Rows from block 2 of the text decoder of a small image captioner, named by matrix and row number. Rows with one number belong to one neuron. Each number is 200 + 30 x the weight over its row's rms, rounded and kept within 0 to 999. All counts start at 0. After the name is the row's rms in percent of the matrix's.
Before each neuron's rows are labels from the 100 texts, of 14976, where the neuron reaches its highest value: "fires on" is the input token at the peak. Only what is clearly more common there than usual is listed. The data: rendered dice on a table.
# fc1: MLP up (decoder.blocks.2.mlp.fc1.weight, 512x256), inputs 86-171
# fc2: MLP down (decoder.blocks.2.mlp.fc2.weight, 256x512, transposed), outputs 86-171

fires on: "showing"
fc1.368,145,208,168,177,259,192,231,300,213,222,181,241,176,156,153,207,220,219,191,129,242,235,169,197,217,172,237,237,222,221,191,160,243,181,205,250,199,188,256,233,204,182,214,174,195,224,206,198,170,237,187,203,204,183,216,186,199,163,191,122,196,203,247,223,262,244,172,192,191,171,189,199,215,169,147,256,219,225,231,181,239,229,194,228,221,173,177
fc2.368,129,207,212,237,183,220,172,184,175,190,197,179,155,180,225,198,138,197,160,202,233,197,185,190,224,227,175,209,192,157,187,163,193,191,139,196,197,239,203,182,214,188,197,205,224,242,248,193,228,240,206,211,187,232,249,200,140,153,187,209,189,200,226,247,225,202,141,202,171,224,160,191,164,206,208,178,231,195,204,191,236,200,193,217,239,119,177

fires on: "one"; "five"; "two"; "four"
fc1.91,071,180,182,178,205,180,199,245,235,226,212,198,189,220,212,185,165,204,186,207,176,190,207,144,205,215,241,189,190,241,215,139,206,197,200,177,164,234,223,198,199,193,271,197,157,209,192,228,192,250,181,158,247,132,200,183,197,201,215,217,200,182,180,238,189,174,202,237,161,250,213,206,198,219,198,197,216,202,208,190,241,229,197,188,182,176,203
fc2.91,083,193,220,194,192,227,225,155,203,159,266,209,230,219,233,218,255,189,196,243,164,186,167,209,206,203,216,179,218,187,194,170,205,172,233,197,239,134,137,166,267,147,167,199,217,194,208,205,184,208,175,191,235,209,232,202,197,184,167,241,213,203,183,219,222,194,203,294,203,244,205,177,197,177,195,194,111,235,201,216,188,200,204,205,183,194,247

fires on: "one"; "three"; "two"; "six"
fc1.294,069,194,208,186,184,180,207,205,194,252,163,208,216,191,247,213,134,201,157,118,203,220,178,268,195,157,204,197,196,205,204,205,188,188,209,171,195,238,205,161,186,163,181,183,168,195,183,180,200,329,189,188,217,215,218,198,211,191,140,193,235,188,187,209,196,124,183,208,217,196,222,207,190,206,238,170,172,165,237,194,172,167,180,205,175,195,142
fc2.294,076,186,146,202,192,165,190,195,149,240,200,217,210,188,207,256,202,222,159,242,237,215,208,191,223,166,249,201,188,209,170,186,203,161,191,209,252,232,213,189,167,238,172,200,205,215,224,206,184,192,151,203,240,225,153,273,195,186,173,192,210,222,268,221,188,219,169,211,160,128,219,175,185,153,197,140,196,192,160,171,236,169,216,209,203,186,204

fires on: "and"
fc1.63,090,185,222,193,185,223,219,163,209,191,231,182,207,173,204,198,166,204,171,186,193,194,215,181,229,136,187,238,225,233,179,214,150,224,198,203,218,219,200,188,143,185,193,159,207,218,166,200,206,228,216,247,205,192,222,157,257,157,189,181,216,125,196,223,185,147,146,215,163,229,176,220,192,233,238,233,188,194,251,144,181,196,216,218,197,175,214
fc2.63,111,173,229,200,220,204,193,197,190,190,201,210,160,258,222,171,195,250,229,223,199,198,194,174,234,185,177,191,185,211,240,305,203,130,256,210,240,222,204,212,162,184,189,177,167,205,211,180,195,206,164,147,205,192,238,198,142,170,187,222,198,179,207,201,191,184,233,196,211,238,167,262,187,203,193,219,221,189,209,159,175,240,154,139,219,155,286

fires on: "showing"; "and"
fc1.25,100,202,268,166,218,199,187,221,203,202,221,189,173,223,246,222,173,166,216,152,161,210,198,184,200,185,195,186,157,223,223,182,181,193,170,183,203,174,281,176,172,170,181,204,186,205,216,225,201,211,177,246,159,205,225,204,196,160,207,184,207,164,205,196,179,176,112,201,140,199,174,228,170,221,176,206,216,186,225,152,210,152,199,193,201,227,200
fc2.25,104,222,181,240,302,135,183,155,194,200,213,179,216,222,216,223,217,208,205,232,189,187,166,178,199,196,257,180,215,205,241,232,183,169,233,210,214,245,223,206,194,177,144,233,209,188,179,156,214,176,266,199,229,198,187,207,226,174,213,188,206,172,185,191,191,236,170,205,194,203,200,304,194,179,168,200,196,216,171,206,227,203,199,161,217,240,186

fires on: "one"; "two"; "six"; "three"
fc1.102,175,188,202,105,180,198,153,161,244,210,193,228,188,211,225,216,124,206,232,163,216,165,188,208,186,140,209,211,185,208,207,208,239,201,186,196,195,199,219,170,162,216,194,174,184,197,200,178,199,324,203,201,217,220,202,211,198,198,180,203,190,232,224,188,158,164,193,276,153,182,181,175,179,273,198,236,190,208,253,184,172,177,212,247,206,205,177
fc2.102,157,212,198,145,158,204,185,194,182,201,244,175,176,206,163,210,185,208,199,184,261,199,147,233,200,156,208,167,164,176,171,203,189,170,221,197,146,211,193,173,227,242,206,209,208,204,157,221,221,285,202,187,163,206,176,175,207,100,215,187,200,223,197,89,162,215,194,238,197,179,227,185,197,221,252,143,195,188,159,196,185,208,192,257,181,199,194

fires on: "one"; "five"; "two"; "three"
fc1.196,081,222,206,189,226,150,211,187,193,233,234,172,142,187,203,241,220,203,199,191,169,96,216,209,200,158,196,201,208,209,217,227,227,154,206,178,195,191,220,213,104,217,126,174,196,183,212,181,160,216,197,218,212,229,203,240,196,211,190,201,235,272,188,192,158,210,187,146,197,190,196,202,159,264,211,178,196,190,238,176,196,230,211,141,167,213,184
fc2.196,085,197,271,247,236,216,205,199,142,221,154,206,198,204,202,204,230,160,203,224,171,175,168,198,190,184,197,189,227,152,265,185,289,194,176,212,209,233,145,190,187,200,190,166,214,198,199,192,230,202,206,195,210,184,179,148,183,162,187,222,222,185,172,188,195,199,183,223,214,206,224,192,177,180,177,125,201,194,232,242,219,186,254,209,242,184,154

fires on: "showing"
fc1.15,133,215,192,275,243,196,195,235,206,201,190,199,231,175,190,181,150,193,205,207,202,150,148,149,200,212,245,173,234,187,195,198,212,237,195,185,219,216,234,264,190,164,188,195,181,114,261,219,181,197,187,203,198,186,188,203,200,249,187,203,194,181,198,197,184,187,240,171,207,159,234,207,243,243,177,181,165,249,254,201,199,217,190,213,174,207,221
fc2.15,144,230,164,223,225,207,194,237,195,217,229,217,196,211,238,242,242,170,149,240,184,180,200,166,257,199,260,222,172,238,154,252,194,224,240,125,195,207,161,217,183,206,180,219,163,182,193,234,191,199,238,208,174,212,175,154,186,181,173,187,213,218,206,238,148,204,197,190,163,207,184,201,178,205,181,187,211,191,219,133,206,203,190,165,176,197,211

fires on: "showing"; "six"
fc1.6,141,193,232,191,271,191,215,186,203,240,172,182,235,183,210,132,223,224,187,227,226,187,191,181,203,205,264,200,199,193,159,242,196,246,197,174,182,198,220,189,221,197,222,173,237,170,139,189,186,266,220,186,180,146,265,221,203,205,255,158,194,222,229,197,167,209,186,179,165,205,209,193,188,194,198,160,200,240,228,186,162,155,135,180,147,207,216
fc2.6,137,222,189,199,173,327,187,146,260,176,150,193,161,104,284,205,203,193,186,174,200,198,197,190,216,181,193,186,206,175,170,200,219,259,160,148,190,202,168,200,232,193,188,214,189,179,179,192,230,167,205,188,209,215,247,159,222,189,202,171,141,249,217,177,204,229,169,207,228,191,164,160,226,179,220,183,210,160,183,205,188,172,178,185,169,197,231

fires on: "showing"
fc1.417,129,164,243,180,285,170,238,204,255,203,194,179,223,174,173,230,164,231,194,146,208,200,244,190,253,185,176,162,185,195,198,187,229,203,198,194,191,187,230,184,187,199,168,216,221,193,159,233,204,153,233,187,167,180,216,232,180,189,212,191,176,206,204,177,168,147,217,233,217,250,232,209,220,194,187,214,237,201,205,202,202,222,189,167,223,187,150
fc2.417,125,228,204,208,132,218,197,190,234,159,196,198,129,235,138,177,196,183,210,217,254,169,195,166,244,210,211,266,301,167,221,170,144,165,204,200,161,201,244,203,227,218,182,188,148,147,231,124,193,221,210,197,261,218,206,206,170,204,193,179,208,187,189,216,169,228,240,223,244,140,192,192,209,259,217,188,205,170,182,226,176,235,180,179,233,236,216

fires on: "pink"; "brown"; "purple"; "yellow"
fc1.130,156,230,231,215,257,191,242,150,222,253,246,187,227,218,201,195,153,148,188,193,206,220,157,203,198,234,213,213,179,205,193,189,212,202,201,244,159,197,213,220,224,170,188,200,250,219,203,212,205,229,184,230,213,218,165,190,189,202,201,146,198,201,242,150,189,261,189,203,244,207,202,183,215,270,182,230,241,215,216,201,204,206,168,198,186,201,199
fc2.130,150,206,232,213,240,202,240,162,160,211,205,164,147,237,221,184,195,196,185,202,178,139,122,210,196,203,186,211,241,172,226,184,194,196,210,210,145,210,200,206,231,218,167,209,200,162,179,219,198,235,186,206,251,182,269,186,156,196,171,221,231,183,228,217,206,199,195,243,207,233,174,198,184,157,173,220,245,194,226,196,227,201,178,233,216,196,197

fires on: "one"; "six"; "two"; "five"
fc1.122,231,243,204,210,195,184,196,180,228,191,164,213,207,236,245,170,196,223,196,224,198,214,201,210,201,189,192,222,171,235,213,194,252,255,184,234,225,191,211,204,191,157,178,191,160,229,227,180,228,193,210,180,228,209,146,263,148,206,198,200,164,201,233,170,208,209,228,216,222,175,194,248,181,194,175,261,191,201,199,196,187,222,147,162,191,198,216
fc2.122,151,226,247,206,239,189,191,129,160,215,163,179,244,241,243,184,208,205,190,202,200,204,175,260,176,206,196,206,177,274,191,195,209,220,204,198,165,195,227,211,191,198,188,202,156,216,261,160,179,210,197,212,202,195,117,213,141,268,221,187,211,181,234,173,201,205,187,183,223,198,191,188,207,167,222,230,179,196,200,190,188,235,163,169,180,183,210

fires on: "one"; "six"; "and"; "three"
fc1.311,104,160,219,123,231,202,161,159,197,184,143,200,244,193,191,194,223,180,198,214,239,241,180,152,249,182,277,213,210,198,198,260,205,216,207,257,215,243,292,191,192,196,189,177,214,208,153,199,206,275,215,272,184,261,187,207,219,188,183,227,216,146,117,208,282,217,161,226,210,198,212,203,209,218,187,152,167,182,219,186,230,224,170,204,200,184,133
fc2.311,111,197,207,191,245,141,176,143,161,185,199,198,219,262,149,181,185,174,156,162,105,161,203,177,218,158,210,189,194,212,211,231,184,213,161,184,154,179,186,172,202,183,189,230,202,214,233,213,198,195,184,230,184,171,191,243,193,230,189,228,197,195,197,246,199,163,201,214,171,150,172,203,185,181,181,182,205,232,198,186,222,189,269,167,216,182,210

fires on: "and"; "<end>"
fc1.260,040,222,240,213,189,194,195,220,224,160,200,155,218,193,195,219,200,215,175,213,146,209,97,200,195,182,204,198,177,208,172,132,146,239,187,219,190,224,215,95,178,219,166,220,169,203,117,225,221,266,105,206,201,163,222,197,210,259,227,181,178,212,218,171,219,155,190,186,238,216,177,212,220,210,231,200,181,167,219,211,262,222,182,199,240,204,226
fc2.260,043,198,259,202,191,207,195,161,213,271,199,204,142,218,150,161,205,234,259,168,211,194,211,183,202,198,195,188,216,210,190,201,211,230,198,192,200,203,235,151,163,164,299,193,204,222,209,194,225,169,190,200,208,196,203,126,198,211,220,199,192,187,205,206,209,247,199,191,205,275,187,112,199,201,240,192,212,191,295,203,255,187,192,200,197,242,185

fires on: "one"
fc1.127,114,207,150,239,173,193,200,160,190,234,121,204,198,242,191,190,166,208,199,211,211,199,191,259,205,239,216,223,202,201,221,140,196,215,187,181,194,170,194,203,209,158,162,184,190,200,263,158,166,215,270,185,223,191,238,246,167,272,228,187,170,156,175,184,213,189,192,212,200,191,156,165,169,225,206,178,119,238,189,185,274,226,223,221,252,202,196
fc2.127,105,220,213,266,170,204,240,146,211,181,207,190,191,199,234,183,215,201,148,187,187,214,222,165,197,169,219,226,226,198,191,224,188,210,185,200,177,190,171,193,241,198,161,173,141,171,181,204,164,166,199,250,186,225,191,195,178,272,209,169,174,213,203,188,195,240,253,165,213,153,188,213,281,218,172,216,168,239,207,169,198,206,186,164,204,183,211

fires on: "and"
fc1.321,177,199,191,228,227,286,206,219,179,205,181,216,180,205,200,197,225,178,151,215,231,144,221,176,189,146,206,197,221,234,145,247,216,209,221,215,176,213,237,140,144,198,175,227,190,197,243,157,206,240,163,272,195,173,181,208,194,184,241,164,297,195,142,151,172,148,163,249,168,247,188,180,215,216,174,159,215,228,155,129,251,224,183,206,196,229,185
fc2.321,155,229,208,216,244,219,171,206,199,245,268,201,201,182,170,169,104,259,218,192,228,149,209,247,147,209,233,185,135,173,222,186,217,201,217,156,210,201,189,163,228,204,180,221,207,205,215,192,121,234,253,246,200,192,134,148,265,216,188,208,190,210,210,215,190,157,239,183,241,155,126,202,248,203,176,202,195,187,213,157,211,231,174,198,231,222,212

fires on: "and"
fc1.116,098,181,203,124,181,215,240,209,212,245,215,187,180,195,261,198,207,181,168,197,188,194,260,203,168,175,248,202,267,205,137,157,208,229,199,233,185,255,241,160,220,153,201,155,219,184,191,194,205,211,143,169,165,180,216,168,200,193,187,258,197,185,189,176,208,219,212,180,282,220,263,182,190,254,214,253,208,222,162,219,223,180,190,165,178,179,168
fc2.116,115,199,210,205,155,193,223,203,190,149,203,198,220,214,224,249,265,206,212,191,191,162,193,182,146,175,204,219,202,254,185,171,173,218,228,168,203,170,162,202,219,197,179,182,205,202,211,193,189,186,190,188,201,199,158,191,218,193,200,184,148,221,252,166,194,188,195,222,148,157,158,161,215,227,187,169,255,207,299,192,201,183,174,214,169,236,226